A small encoder-decoder audio transcriber, trained from scratch.
Data: trained on telephone keypad tones over noise or synthetic speech, 39062 training examples.
Rows from block 7 of the audio encoder of a small encoder-decoder audio transcriber, named by matrix and row number. Rows with one number belong to one channel. Each number is 50 + 15 x the weight over its row's rms, rounded and kept within 0 to 99. All counts start at 0.
After each channel's rows are labels from the 100 clips, of 14976, where the channel reaches its highest value: "responds to" is what is common among them. Only what is clearly more common there than usual is listed. The data: telephone keypad tones over noise or synthetic speech. In brackets: how many of the 100.
# convs1: first pointwise conv (encoder.blocks.7.convs.1.weight, 192x192x1), inputs 128-191
# convs3: second pointwise conv (encoder.blocks.7.convs.3.weight, 192x192x1, transposed), outputs 128-191

convs1.185:67 59 63 37 78 57 65 66 74 55 43 31 47 29 29 36 55 48 36 61 38 58 40 54 50 50 30 84 73 51 62 59 40 86 75 71 46 52 47 53 27 25 45 49 52 61 27 42 65 33 71 32 50 33 39 47 30 48 54 62 70 73 46 34
convs3.185:68 56 53 18 44 31 32 40 49 46 58 39 36 53 34 35 58 69 36 44 54 20 47 56 67 50 40 53 50 27 43 58 55 31 54 63 73 74 52 42 53 34 45 41 56 70 39 18 64 63 60 67 60 46 63 51 68 66 28 52 56 57 60 43
responds to: key "B" (68); number of keys: 6 (37)

convs1.155:57 57 64 35 74 45 49 46 35 68 37 39 50 44 53 58 50 36 65 23 56 41 69 32 27 60 27 75 47 43 55 25 68 45 50 49 50 54 77 58 33 89 56 52 25 54 50 28 47 63 37 42 31 41 62 19 91 49 49 54 66 74 66 62
convs3.155:49 62 42 52 59 52 27 28 37 64 52 62 88 60 58 58 25 34 50 80 48 40 54 35 48 43 64 43 41 61 41 69 25 61 53 46 37 60 53 75 45 86 41 24 69 42 46 73 72 46 48 55 47 55 33 45 66 37 30 63 45 62 68 66
responds to: number of keys: 4 (39)

convs1.17:89 25 32 37 57 44 50 73 45 15 54 28 60 46 61 58 64 48 28 47 71 31 37 56 39 43 37 59 62 59 33 56 77 31 49 74 54 58 45 30 26 57 59 49 65 61 71 73 45 71 51 37 54 41 46 54 61 48 38 54 32 35 57 28
convs3.17:75 43 62 51 61 54 52 65 60 42 29 08 84 37 46 51 46 53 23 43 59 43 48 49 06 51 54 60 52 41 81 41 86 38 67 48 63 44 65 55 46 69 36 63 45 38 51 35 51 56 74 54 59 63 59 86 35 42 61 66 35 74 71 40
responds to: key "#" (100); first key: # (73); number of keys: 6 (42)

convs1.169:64 19 65 69 48 42 49 50 52 65 40 58 49 52 44 46 62 54 55 53 41 50 44 68 24 02 46 81 61 62 59 61 48 42 67 40 57 44 71 52 31 24 49 41 52 61 59 40 46 54 47 54 58 55 65 61 65 42 48 65 55 53 78 52
convs3.169:49 10 78 48 28 46 48 17 47 49 58 53 48 69 37 87 62 26 42 32 60 68 60 33 46 63 41 58 79 38 42 47 68 14 48 66 56 57 77 50 42 53 67 39 41 68 50 75 60 66 40 44 55 65 64 70 40 73 50 59 54 30 71 62
responds to: number of keys: 3 (67)

convs1.135:39 76 61 54 70 99 63 38 42 28 50 34 75 38 44 46 66 46 28 66 39 08 76 42 68 32 63 65 36 48 39 61 44 39 60 50 49 49 33 29 49 45 50 48 38 59 28 49 42 37 38 48 57 33 49 37 29 62 38 42 50 43 50 57
convs3.135:57 28 66 65 36 45 67 66 57 83 52 32 46 42 49 55 62 42 70 44 59 29 30 64 41 08 45 55 66 53 73 51 52 48 64 74 41 42 56 62 61 61 65 44 47 31 59 65 49 62 67 49 75 35 39 56 44 52 78 46 32 52 52 62
responds to: number of keys: 6 (55)

convs1.16:71 78 51 66 59 37 50 33 33 54 66 54 43 55 57 43 69 49 58 65 67 70 38 49 43 56 00 35 69 57 40 58 61 54 59 73 45 57 34 35 48 41 39 59 32 52 45 48 58 50 41 53 69 49 49 53 49 54 81 53 65 46 60 23
convs3.16:56 53 51 53 71 26 62 68 28 32 32 82 41 26 22 68 43 49 38 62 52 50 24 63 22 38 41 63 44 40 22 69 68 72 49 13 51 50 76 42 35 43 47 51 67 18 42 36 50 70 38 33 38 40 42 65 41 25 33 59 45 41 46 32
responds to: number of keys: 2 (41); number of keys: 3 (39); first key: 3 (31); first key: 1 (29)

convs1.164:49 59 53 70 49 72 18 20 56 47 59 45 27 51 57 64 28 33 47 43 36 41 63 50 82 58 59 60 71 53 48 51 63 72 60 35 53 39 39 56 56 69 48 46 75 63 44 61 46 15 35 49 51 23 70 50 66 71 53 43 40 37 35 73
convs3.164:31 44 60 58 40 26 43 52 25 66 32 28 83 45 48 66 29 61 66 62 54 51 70 44 44 75 59 48 68 56 85 37 74 58 67 46 60 79 56 44 37 63 36 74 66 59 60 63 37 44 32 52 67 78 75 57 45 23 51 58 27 68 50 49
responds to: number of keys: 3 (59)

convs1.157:43 64 46 58 79 45 55 48 53 45 40 43 71 58 45 40 39 65 90 70 55 51 43 85 32 11 54 80 64 44 90 37 66 60 70 59 58 37 70 47 64 31 52 54 83 66 56 49 47 52 41 51 34 47 43 46 78 55 47 68 38 44 19 32
convs3.157:42 80 64 47 57 56 46 38 62 41 22 61 29 56 34 40 44 29 47 61 47 34 42 53 44 44 78 18 64 59 33 50 35 40 42 11 54 40 59 33 61 35 67 58 61 52 38 60 07 42 35 36 42 61 70 62 22 51 56 49 62 57 43 63
responds to: number of keys: 9 (94); key "C" (56); key "7" (56); key "0" (56)

convs1.123:48 35 34 25 47 32 38 58 40 53 39 31 46 52 42 58 46 18 58 40 57 54 45 57 52 21 29 26 56 61 58 62 22 50 89 28 58 48 64 62 56 64 61 30 33 31 46 55 47 61 50 81 42 62 50 47 58 71 37 53 66 51 37 67
convs3.123:47 25 65 51 61 65 61 17 31 45 34 66 57 23 31 42 31 58 35 32 97 55 53 54 29 81 41 50 42 55 21 43 32 31 44 26 57 54 41 65 50 46 64 53 39 55 49 23 63 45 27 60 30 54 37 49 20 35 81 52 24 56 67 52
responds to: key "1" (88); number of keys: 5 (36); number of keys: 9 (29)

convs1.158:67 72 44 43 31 59 54 62 47 49 49 66 67 66 55 45 36 45 46 61 55 32 85 44 58 33 68 46 38 66 52 42 48 53 52 52 51 42 81 27 34 41 70 41 53 46 42 59 58 66 77 24 47 48 54 50 67 43 78 35 28 47 35 41
convs3.158:46 61 36 52 22 30 33 33 45 68 82 34 75 43 32 23 29 23 48 41 30 70 68 78 49 27 73 65 29 54 62 58 42 32 30 36 47 87 70 51 33 39 59 43 51 61 39 47 63 58 62 66 45 56 28 77 46 34 48 53 57 59 47 49
responds to: number of keys: 9 (83); key "7" (58); first key: 7 (33)

convs1.122:37 64 57 62 67 56 31 54 49 80 44 75 72 53 60 26 52 45 45 31 49 66 38 49 73 73 52 24 45 50 84 72 69 51 42 42 59 72 39 64 69 23 60 45 43 67 52 55 40 52 38 46 87 37 48 39 38 63 43 66 50 73 49 63
convs3.122:75 34 58 44 41 44 48 63 62 66 40 34 66 53 58 38 79 43 72 27 34 42 54 64 58 45 54 52 55 20 63 50 60 57 07 69 76 58 60 32 53 46 58 46 41 43 54 33 69 46 62 61 80 51 32 52 38 38 60 48 50 73 53 38
responds to: key "B" (83); first key: B (41)

convs1.44:43 39 54 93 69 54 43 48 68 30 45 59 57 61 51 48 26 58 42 52 43 63 68 64 67 42 74 30 36 66 41 82 24 40 76 31 47 64 53 17 39 65 67 54 73 53 59 57 45 47 52 51 69 43 46 18 68 53 79 27 46 46 39 23
convs3.44:66 25 55 52 60 54 56 24 61 43 44 46 49 49 53 28 52 33 64 66 34 57 31 51 40 50 42 66 44 35 88 49 30 58 33 36 56 66 37 70 29 88 37 79 50 49 35 38 58 67 49 20 58 40 65 47 79 70 53 57 54 27 58 28
responds to: key "1" (85); first key: 1 (59); number of keys: 9 (41); number of keys: 7 (31)

convs1.7:59 33 52 61 43 65 44 44 32 99 40 70 57 49 37 34 51 29 44 59 23 40 52 55 68 44 63 36 34 37 39 55 67 59 65 84 45 56 29 69 66 26 56 70 46 74 61 49 56 48 43 35 24 38 57 59 52 25 43 51 40 60 36 89
convs3.7:67 60 34 41 54 45 36 39 41 38 37 39 46 69 40 99 46 54 47 48 33 61 28 22 84 67 48 53 40 50 51 38 19 54 80 70 53 47 60 70 59 52 18 40 30 35 31 64 37 39 42 57 56 38 61 74 58 54 17 44 59 62 51 36
responds to: key "B" (89); number of keys: 7 (56); number of keys: 8 (30)

convs1.183:44 60 49 51 73 56 36 58 31 34 58 71 49 57 49 46 35 53 48 52 23 44 61 50 67 70 46 67 58 59 37 55 59 33 73 30 52 40 40 20 34 56 54 53 52 60 77 39 52 46 53 58 48 30 59 55 53 33 96 32 30 50 47 64
convs3.183:53 57 40 60 41 69 34 30 49 61 57 28 71 35 65 35 51 37 51 67 58 64 40 63 61 21 68 41 34 28 63 52 77 22 41 42 59 61 76 66 40 61 44 61 53 44 61 45 37 46 54 26 30 58 68 39 55 37 53 38 57 60 67 48
responds to: number of keys: 6 (36); first key: 7 (28); first key: * (28)

convs1.147:42 25 39 29 46 31 69 64 23 44 52 43 25 42 30 50 31 51 45 67 50 83 27 59 11 38 58 45 58 45 55 46 66 54 32 40 56 73 49 64 37 84 42 40 53 39 40 44 57 20 45 55 44 54 41 29 34 68 59 53 37 49 37 62
convs3.147:50 64 60 46 80 61 69 47 59 45 55 35 14 40 66 52 48 35 49 31 38 48 51 48 48 62 29 35 27 51 57 65 45 56 59 43 34 48 45 56 52 30 36 99 63 48 52 40 44 21 38 54 27 57 62 38 72 46 54 51 37 19 61 85
responds to: key "1" (99); number of keys: 9 (61); number of keys: 8 (30)

convs1.104:52 27 32 71 71 22 44 47 49 53 40 46 55 51 44 64 38 41 53 38 43 56 68 75 46 56 37 19 50 39 46 47 56 44 49 96 47 55 79 24 45 29 42 52 41 45 57 76 43 15 67 49 56 38 42 30 49 40 54 33 61 18 39 15
convs3.104:52 58 36 59 58 39 58 49 31 44 51 40 54 62 41 40 27 50 58 60 61 25 56 72 37 49 36 56 55 50 18 52 54 56 40 54 83 34 64 29 42 46 48 23 72 27 57 75 81 25 36 35 38 88 60 25 21 46 53 20 51 41 30 42
responds to: key "B" (85); number of keys: 6 (45)

convs1.78:45 57 40 58 58 58 41 40 63 32 52 59 40 64 34 34 38 22 25 74 33 57 59 76 42 44 47 36 30 42 59 31 55 44 72 65 45 52 45 54 68 53 33 46 59 64 49 53 58 35 55 44 34 64 59 63 52 44 54 73 41 34 60 52
convs3.78:52 51 81 69 52 54 60 67 56 41 13 82 57 41 63 36 26 34 35 50 36 42 54 43 62 30 67 41 72 44 36 58 64 57 30 43 43 44 44 35 40 40 49 48 65 57 47 77 44 29 63 21 81 47 28 35 53 35 56 26 70 65 42 37
responds to: number of keys: 7 (59); key "9" (55)

convs1.190:32 33 49 51 80 57 47 26 54 65 33 65 31 39 48 47 54 38 67 32 35 43 73 76 79 61 62 47 42 67 37 42 53 64 87 51 71 63 51 74 65 47 56 53 54 31 69 52 55 26 53 13 41 50 58 36 55 52 65 39 56 43 36 56
convs3.190:44 52 27 54 50 73 58 61 56 45 30 68 33 59 58 39 58 47 56 48 54 31 78 47 49 25 62 60 57 49 50 58 67 58 29 57 63 38 24 66 32 45 56 23 59 53 42 42 41 50 44 70 32 79 64 50 53 87 39 54 33 58 47 76
responds to: key "1" (87); last key: 1 (72); number of keys: 7 (47); number of keys: 9 (29)

convs1.99:76 51 22 71 20 57 62 42 44 43 34 78 46 44 55 78 59 42 35 38 78 38 78 57 69 61 47 13 71 51 37 36 35 67 24 41 46 56 55 47 42 53 51 59 33 50 54 63 68 72 59 64 62 45 56 41 56 55 53 45 50 58 47 18
convs3.99:56 47 79 64 57 62 58 42 44 32 47 60 63 10 50 36 56 24 40 43 28 70 53 54 57 42 36 51 47 40 68 42 48 63 60 47 55 63 35 50 50 46 51 57 58 59 66 30 78 68 41 52 30 58 51 33 53 69 63 62 35 44 76 60
responds to: key "#" (58); key "5" (55); number of keys: 5 (30); last key: 5 (28)

convs1.92:39 67 59 65 44 35 37 36 62 66 53 29 41 41 46 66 82 53 38 60 49 63 49 66 68 49 73 59 64 54 67 67 63 63 28 47 50 73 54 64 50 09 35 45 85 43 32 58 53 41 49 54 36 16 42 21 53 50 65 29 28 57 41 41
convs3.92:68 43 74 65 64 34 54 19 45 58 39 69 56 56 51 70 59 51 42 31 57 44 49 32 42 36 51 52 20 43 39 55 63 34 69 60 46 89 40 69 15 47 57 63 54 43 49 69 61 60 49 46 58 46 68 53 48 49 51 56 60 51 79 48
responds to: key "B" (79); first key: B (30); number of keys: 7 (28)

convs1.108:57 64 42 50 37 57 50 33 72 46 34 58 73 58 65 30 42 60 52 11 26 42 46 64 61 77 02 56 44 50 59 67 00 35 50 50 50 56 32 42 47 49 50 41 17 45 60 41 51 37 54 50 31 56 48 50 42 54 59 61 58 63 43 61
convs3.108:38 67 50 56 48 52 48 52 71 51 14 47 48 55 41 32 54 49 58 27 33 49 40 41 66 56 25 50 71 42 64 28 52 53 42 37 65 44 48 52 43 59 53 41 52 64 65 38 28 57 62 69 55 59 71 47 64 41 55 61 64 41 58 38
responds to: number of keys: 4 (35); number of keys: 5 (34)

convs1.116:47 61 35 37 38 47 56 36 81 64 37 38 54 44 29 74 48 22 44 49 38 76 65 45 47 39 62 44 26 52 45 51 70 42 52 44 48 49 61 57 44 61 42 49 40 53 70 51 54 60 48 66 62 69 34 33 27 31 61 60 32 43 32 42
convs3.116:66 62 45 33 35 38 64 61 57 42 51 11 55 39 65 10 40 59 57 79 66 56 50 64 37 59 74 51 46 37 36 61 37 51 25 18 27 57 62 48 39 55 56 67 48 69 52 52 62 48 79 51 86 61 39 65 52 52 23 25 40 47 50 20
responds to: number of keys: 7 (91); key "1" (59); last key: 1 (46)

convs1.74:66 70 61 50 29 68 46 70 41 55 41 30 46 33 45 58 36 25 36 45 43 44 63 61 53 43 54 53 38 23 75 57 66 52 42 45 60 50 54 29 61 49 51 56 70 40 35 39 50 37 41 51 67 54 45 51 37 61 49 50 42 32 42 39
convs3.74:70 43 63 57 81 43 41 58 46 91 41 83 37 39 33 72 47 49 25 78 72 49 57 65 33 91 35 70 47 82 54 38 47 24 69 49 61 39 35 47 59 47 46 54 50 57 52 39 75 36 41 43 56 24 62 33 34 42 46 59 56 33 50 34
responds to: key "6" (72); last key: 6 (61); number of keys: 7 (61)

convs1.37:58 49 72 61 57 57 56 11 54 32 41 54 50 47 45 59 40 40 33 50 36 31 52 64 46 25 49 43 58 57 25 43 96 70 45 57 55 43 31 71 64 46 34 50 58 35 30 84 42 58 48 68 72 30 41 22 40 46 72 46 58 57 50 83
convs3.37:54 42 54 47 98 32 41 44 57 33 67 58 35 67 58 58 37 68 67 42 37 46 58 47 46 65 56 51 65 66 48 53 60 46 49 45 46 37 61 54 45 57 31 43 26 47 53 52 45 52 62 68 59 69 51 43 23 43 69 42 32 13 76 52
responds to: number of keys: 6 (43)

convs1.94:58 42 56 55 76 32 59 31 66 50 54 49 61 45 40 77 53 56 48 70 27 40 61 54 54 43 38 36 53 27 45 31 53 53 37 44 47 44 72 43 51 25 57 58 42 22 79 55 59 78 44 49 56 48 58 37 33 75 37 65 67 40 21 70
convs3.94:34 72 37 43 64 45 66 53 40 65 42 39 72 22 50 59 18 58 40 21 26 53 52 41 47 42 40 66 69 49 62 13 44 12 55 32 63 39 47 74 42 44 38 30 47 35 41 49 65 51 39 59 40 36 30 61 69 63 50 46 54 62 15 41
responds to: key "6" (99)

convs1.146:72 76 44 41 43 42 57 62 45 43 67 54 36 46 46 50 39 50 32 27 49 34 47 45 72 37 57 68 47 45 27 48 42 48 68 28 52 48 75 41 31 46 47 59 70 51 56 31 39 63 50 85 52 28 43 32 70 59 43 59 56 40 52 64
convs3.146:43 65 73 77 53 27 61 75 71 53 30 41 47 21 35 39 45 33 35 39 61 50 48 51 63 56 30 26 51 38 36 17 51 27 34 46 20 83 64 51 64 59 19 46 56 67 39 45 48 69 34 45 63 48 48 65 46 69 84 55 66 41 39 43
responds to: number of keys: 2 (49); clipping (35)

convs1.30:52 67 59 61 35 48 61 58 67 36 44 55 36 46 67 69 51 55 55 44 62 40 70 64 47 08 52 18 31 44 39 47 43 73 53 55 54 34 54 45 60 44 56 48 30 38 61 75 52 40 52 35 59 43 56 55 24 17 50 30 36 51 25 52
convs3.30:10 60 69 67 67 36 70 36 47 60 29 62 61 54 40 15 60 42 52 75 62 46 60 51 57 47 44 72 47 58 43 49 63 24 50 39 59 53 61 31 52 58 41 70 83 51 58 57 63 34 69 53 61 54 79 38 47 20 53 60 61 31 73 41
responds to: speech (66); number of keys: 2 (48); number of keys: 1 (42); clipping (31)

convs1.15:43 40 67 69 39 81 37 65 36 49 37 65 36 47 54 69 08 59 28 54 38 74 31 50 81 39 42 62 41 41 24 36 43 36 55 69 46 37 59 37 66 16 50 35 37 37 57 99 55 18 31 63 62 33 54 67 52 68 50 41 50 35 72 32
convs3.15:65 46 63 37 32 68 35 46 63 20 38 49 22 55 69 73 60 54 74 65 62 49 52 26 64 41 45 59 42 36 62 61 63 68 36 38 61 46 57 53 37 48 24 55 45 65 20 50 70 48 42 44 70 37 32 37 65 42 48 37 50 30 51 63
responds to: key "B" (95); number of keys: 8 (34)

convs1.105:61 59 49 47 22 54 59 58 73 39 38 25 53 45 28 56 77 65 13 82 37 46 56 45 66 47 70 80 53 30 50 50 39 38 41 43 48 65 48 56 60 45 55 42 91 59 48 41 53 45 77 59 22 21 51 64 47 60 42 59 45 54 46 60
convs3.105:56 49 63 44 33 45 54 48 20 61 71 71 51 60 44 56 38 74 58 58 61 30 65 40 35 57 75 37 41 47 44 72 50 64 44 50 43 61 51 52 31 12 53 54 56 47 61 45 57 62 61 43 41 46 37 20 70 45 62 50 71 54 60 73
responds to: number of keys: 6 (41)

convs1.91:63 54 64 47 34 68 55 45 47 55 51 34 34 59 55 38 30 31 32 26 41 56 42 65 38 22 96 39 56 53 46 58 38 67 52 65 56 62 63 42 42 56 49 49 24 46 42 21 48 29 43 56 54 54 38 60 43 60 52 71 51 69 53 63
convs3.91:52 53 69 21 37 60 50 18 59 39 62 70 36 34 56 21 52 72 58 48 57 71 65 47 53 43 52 72 35 51 39 66 72 70 67 41 64 41 69 68 38 60 47 40 68 40 49 38 27 60 58 38 50 33 47 52 59 61 62 47 54 90 82 51
responds to: key "*" (64); number of keys: 9 (52)

convs1.36:49 63 51 81 39 63 40 78 53 49 35 59 59 45 49 56 52 99 42 68 39 55 65 43 71 61 48 19 54 79 63 38 48 34 28 23 30 50 67 20 65 69 45 28 35 40 52 53 46 43 44 47 33 44 29 39 51 76 59 68 52 46 53 35
convs3.36:46 49 56 29 41 30 58 28 49 18 32 38 43 46 39 45 52 33 36 48 53 43 42 34 63 46 56 23 62 10 59 75 65 35 40 51 64 54 80 54 66 43 68 59 44 52 37 53 56 70 60 61 37 56 41 64 60 52 53 78 40 49 60 61
responds to: key "6" (71); key "1" (58); first key: 6 (57); number of keys: 7 (31)

convs1.189:50 61 77 72 47 63 61 43 29 51 54 66 36 36 40 93 31 60 45 60 11 34 60 39 51 65 59 38 52 48 37 43 64 50 43 28 53 47 47 47 40 62 65 40 62 59 50 46 48 41 50 70 54 32 60 72 56 49 64 27 67 33 46 66
convs3.189:83 80 40 60 40 81 51 56 39 64 49 51 41 44 59 38 54 49 30 44 60 44 59 73 48 63 44 46 59 46 39 52 60 36 36 60 54 47 46 43 56 49 37 31 45 56 58 62 53 54 90 34 52 27 29 62 46 63 89 58 37 89 99 66
responds to: key "6" (100); number of keys: 9 (48); number of keys: 8 (45)

convs1.128:59 53 41 62 28 39 49 31 53 66 55 69 41 51 32 63 50 30 60 67 47 52 59 46 50 50 47 44 44 46 76 57 74 69 82 28 48 41 27 50 62 94 52 42 43 64 51 53 44 38 67 49 45 45 51 51 61 54 53 36 60 52 73 56
convs3.128:49 45 48 64 26 39 53 63 58 46 57 47 63 48 37 27 49 72 64 42 34 45 59 06 13 58 52 36 70 39 43 49 73 58 66 76 63 58 37 45 49 65 56 80 53 52 16 56 61 72 02 44 50 65 52 50 69 45 32 42 41 45 00 49
responds to: key "6" (100); last key: 6 (34); clipping (27)

convs1.52:53 42 72 45 92 68 42 64 58 51 23 55 29 48 51 68 46 99 48 24 19 62 50 52 61 45 00 50 50 68 43 45 19 27 60 56 54 67 74 16 51 45 43 43 42 37 41 24 43 61 48 58 56 47 78 42 46 49 42 55 50 35 48 34
convs3.52:52 47 50 46 50 54 42 57 28 33 40 73 67 28 40 41 38 52 53 41 54 56 31 50 36 51 41 83 65 61 36 23 49 70 43 49 47 58 57 59 42 46 35 61 68 31 55 38 28 77 45 37 52 30 40 34 69 49 28 45 46 82 59 51
responds to: number of keys: 4 (42); number of keys: 3 (35)

convs1.88:46 41 31 59 35 44 58 53 28 40 47 44 21 50 60 26 64 39 30 37 35 51 49 61 65 36 63 66 35 60 63 53 63 57 45 64 43 42 59 31 63 55 52 65 24 54 38 54 54 56 62 65 57 51 60 50 53 68 39 34 47 49 49 51
convs3.88:46 42 60 59 29 78 45 39 69 20 35 42 54 15 38 99 43 46 51 34 42 56 51 65 64 48 46 57 45 35 54 23 49 45 39 47 39 68 37 45 47 32 49 60 33 55 63 45 28 44 68 49 73 22 30 43 66 43 75 28 29 63 36 42
responds to: number of keys: 4 (58); number of keys: 5 (33)

convs1.32:43 26 60 67 30 90 44 57 63 25 30 56 56 58 55 22 43 42 43 71 30 39 34 49 63 60 67 47 60 38 85 57 64 38 67 59 54 45 57 70 67 65 52 55 49 47 55 47 48 57 52 71 36 43 82 48 52 69 62 37 59 36 35 55
convs3.32:52 28 50 63 47 51 57 50 50 38 47 45 62 63 56 45 48 46 03 61 52 21 48 42 45 13 73 66 42 54 49 54 57 42 52 60 48 66 51 39 64 56 50 53 55 54 48 60 49 42 46 26 30 34 36 41 53 68 48 61 63 58 52 59
responds to: number of keys: 6 (38); last key: 1 (31)

convs1.66:57 68 59 37 33 50 68 67 02 48 56 83 29 53 43 70 66 40 55 32 52 36 39 60 45 39 60 81 57 60 36 63 44 66 54 45 47 47 52 40 55 39 51 58 71 41 44 54 45 43 65 50 57 55 56 49 31 58 69 53 64 52 51 60
convs3.66:52 23 63 62 43 57 53 32 57 46 57 42 38 53 28 68 46 69 27 85 32 46 33 46 56 56 43 44 44 55 50 63 60 76 35 46 39 43 53 67 46 51 42 49 89 38 38 34 54 49 43 55 63 37 46 38 48 49 52 60 61 50 40 48
responds to: number of keys: 9 (69); key "0" (64)

convs1.181:51 45 42 86 68 34 51 43 55 55 27 27 55 46 50 29 34 20 83 48 57 84 51 55 53 13 64 67 46 54 37 65 30 60 55 53 42 27 56 62 57 50 64 47 48 47 51 69 52 74 46 30 43 36 42 59 48 32 28 83 36 49 48 44
convs3.181:33 74 41 54 45 42 57 61 50 46 46 31 28 57 36 49 75 25 36 70 37 56 59 68 57 52 94 51 35 42 30 40 40 31 33 46 34 42 63 68 41 63 87 43 20 69 57 75 33 52 57 69 64 59 85 63 55 51 50 50 46 51 47 20
responds to: key "1" (85); last key: 1 (77)

convs1.59:35 76 42 63 70 30 48 89 46 37 49 45 82 36 33 45 41 70 49 55 58 70 42 41 52 41 51 70 46 53 54 56 50 57 50 68 55 65 70 44 53 49 73 52 47 58 71 44 35 19 68 57 45 40 42 13 50 37 55 35 60 41 41 47
convs3.59:64 52 65 62 79 41 27 64 62 23 55 68 41 34 24 55 33 50 54 39 54 63 53 37 42 18 42 34 72 48 51 62 55 67 59 43 55 51 25 34 63 49 63 67 50 68 57 46 72 50 43 50 45 35 55 82 52 60 37 46 44 21 31 58
responds to: key "#" (53); last key: # (37)

convs1.33:50 83 46 38 49 69 57 63 53 32 35 50 53 66 48 40 60 57 64 71 34 56 27 60 66 59 59 18 67 51 32 42 69 38 56 61 42 48 53 32 41 81 56 71 32 42 55 72 66 32 53 49 09 36 47 59 34 65 49 35 50 35 45 20
convs3.33:49 68 58 58 36 67 43 44 43 19 57 22 34 49 58 53 56 63 53 47 50 53 33 41 52 50 32 74 30 42 57 47 85 54 55 49 40 42 77 44 73 74 59 54 64 56 63 60 25 81 51 19 40 56 57 46 74 66 23 52 45 68 61 47
responds to: key "6" (92); number of keys: 6 (47); white noise (37); number of keys: 7 (35)

convs1.154:56 46 47 57 53 54 51 30 57 66 48 55 66 50 46 58 63 35 38 38 28 32 39 61 48 45 37 76 61 52 44 34 33 00 34 23 58 41 75 50 72 47 62 60 21 38 20 56 49 36 61 46 48 50 33 69 64 43 40 38 56 67 62 81
convs3.154:36 48 56 42 65 47 54 58 47 81 59 32 57 48 41 12 41 34 50 66 42 53 38 75 65 66 32 23 36 46 48 50 38 42 43 27 46 57 55 32 42 23 48 53 12 50 45 22 73 24 63 23 44 62 42 57 45 33 34 32 49 28 43 41
responds to: number of keys: 4 (62)

convs1.127:57 57 60 55 40 86 63 54 58 56 63 26 50 54 35 80 34 81 52 43 69 24 54 61 91 61 48 50 46 56 73 22 48 52 54 55 59 39 31 54 51 36 44 66 52 54 58 30 53 50 37 47 34 32 55 57 48 84 58 59 41 30 15 44
convs3.127:54 17 54 62 42 57 73 59 62 69 66 71 92 55 79 69 61 51 35 75 56 48 53 65 34 42 40 76 27 49 53 47 67 70 63 65 26 73 57 39 50 56 53 34 57 39 68 26 45 36 24 27 34 60 63 52 53 52 62 76 43 53 86 46
responds to: key "B" (64); number of keys: 9 (64); key "*" (56)

convs1.4:30 50 39 26 58 65 52 59 51 38 62 58 39 54 50 36 34 56 29 38 25 59 62 72 68 81 69 69 54 45 71 39 63 79 48 55 52 50 62 51 62 30 52 64 52 50 40 50 50 48 53 44 44 62 43 30 79 45 49 50 52 46 33 66
convs3.4:53 40 56 59 37 47 45 70 54 49 42 51 54 50 47 73 32 68 62 53 65 62 51 44 45 99 62 56 65 20 56 60 51 78 68 42 67 47 44 71 26 53 63 60 70 62 43 39 41 46 39 82 74 56 58 36 52 31 42 55 56 62 53 80
responds to: key "*" (56); key "7" (54); number of keys: 8 (45); number of keys: 9 (43)

convs1.129:29 36 37 37 65 63 30 57 70 21 54 60 46 44 54 70 64 21 36 14 36 62 44 36 39 68 70 50 37 51 47 44 49 28 47 45 54 46 64 18 48 59 70 59 60 66 35 59 47 42 68 49 52 67 53 60 43 35 81 52 36 63 54 39
convs3.129:69 27 47 34 36 51 52 36 50 34 47 45 49 26 40 55 41 32 78 69 56 43 45 36 33 27 67 41 43 56 81 52 52 47 49 65 40 54 56 62 46 49 44 63 25 47 41 53 41 52 39 14 59 55 46 43 43 50 44 57 45 18 29 52
responds to: number of keys: 6 (33); clipping (31)

convs1.101:41 50 36 49 42 42 57 52 55 52 74 48 54 50 51 70 55 68 78 24 99 52 39 53 19 56 52 43 53 58 26 49 47 28 32 53 54 58 50 57 52 33 43 52 58 51 41 49 48 43 16 43 75 46 51 42 35 51 75 75 40 68 39 53
convs3.101:52 43 70 65 48 62 68 32 82 54 62 37 45 53 69 49 53 65 62 67 33 73 66 76 82 62 25 51 75 62 70 41 35 65 53 56 54 68 40 49 32 44 44 43 45 53 54 36 71 51 49 33 63 83 75 69 66 40 50 60 57 78 74 41
responds to: number of keys: 9 (84); key "2" (72); key "*" (62)

convs1.5:38 30 29 46 41 57 57 55 65 78 20 63 45 24 51 63 40 40 20 57 63 65 17 40 42 60 34 36 47 64 45 37 60 41 61 39 51 59 60 23 25 36 38 36 47 60 79 30 57 37 55 27 45 60 21 60 40 32 39 59 23 43 43 39
convs3.5:57 46 64 57 42 39 63 40 31 65 54 29 80 41 38 52 51 58 35 46 43 39 60 60 49 41 44 56 51 72 54 39 30 59 61 46 60 75 36 57 72 68 46 35 53 77 32 45 47 28 37 51 49 71 39 33 68 75 86 52 53 68 34 58
responds to: number of keys: 2 (48); clipping (34); number of keys: 3 (29)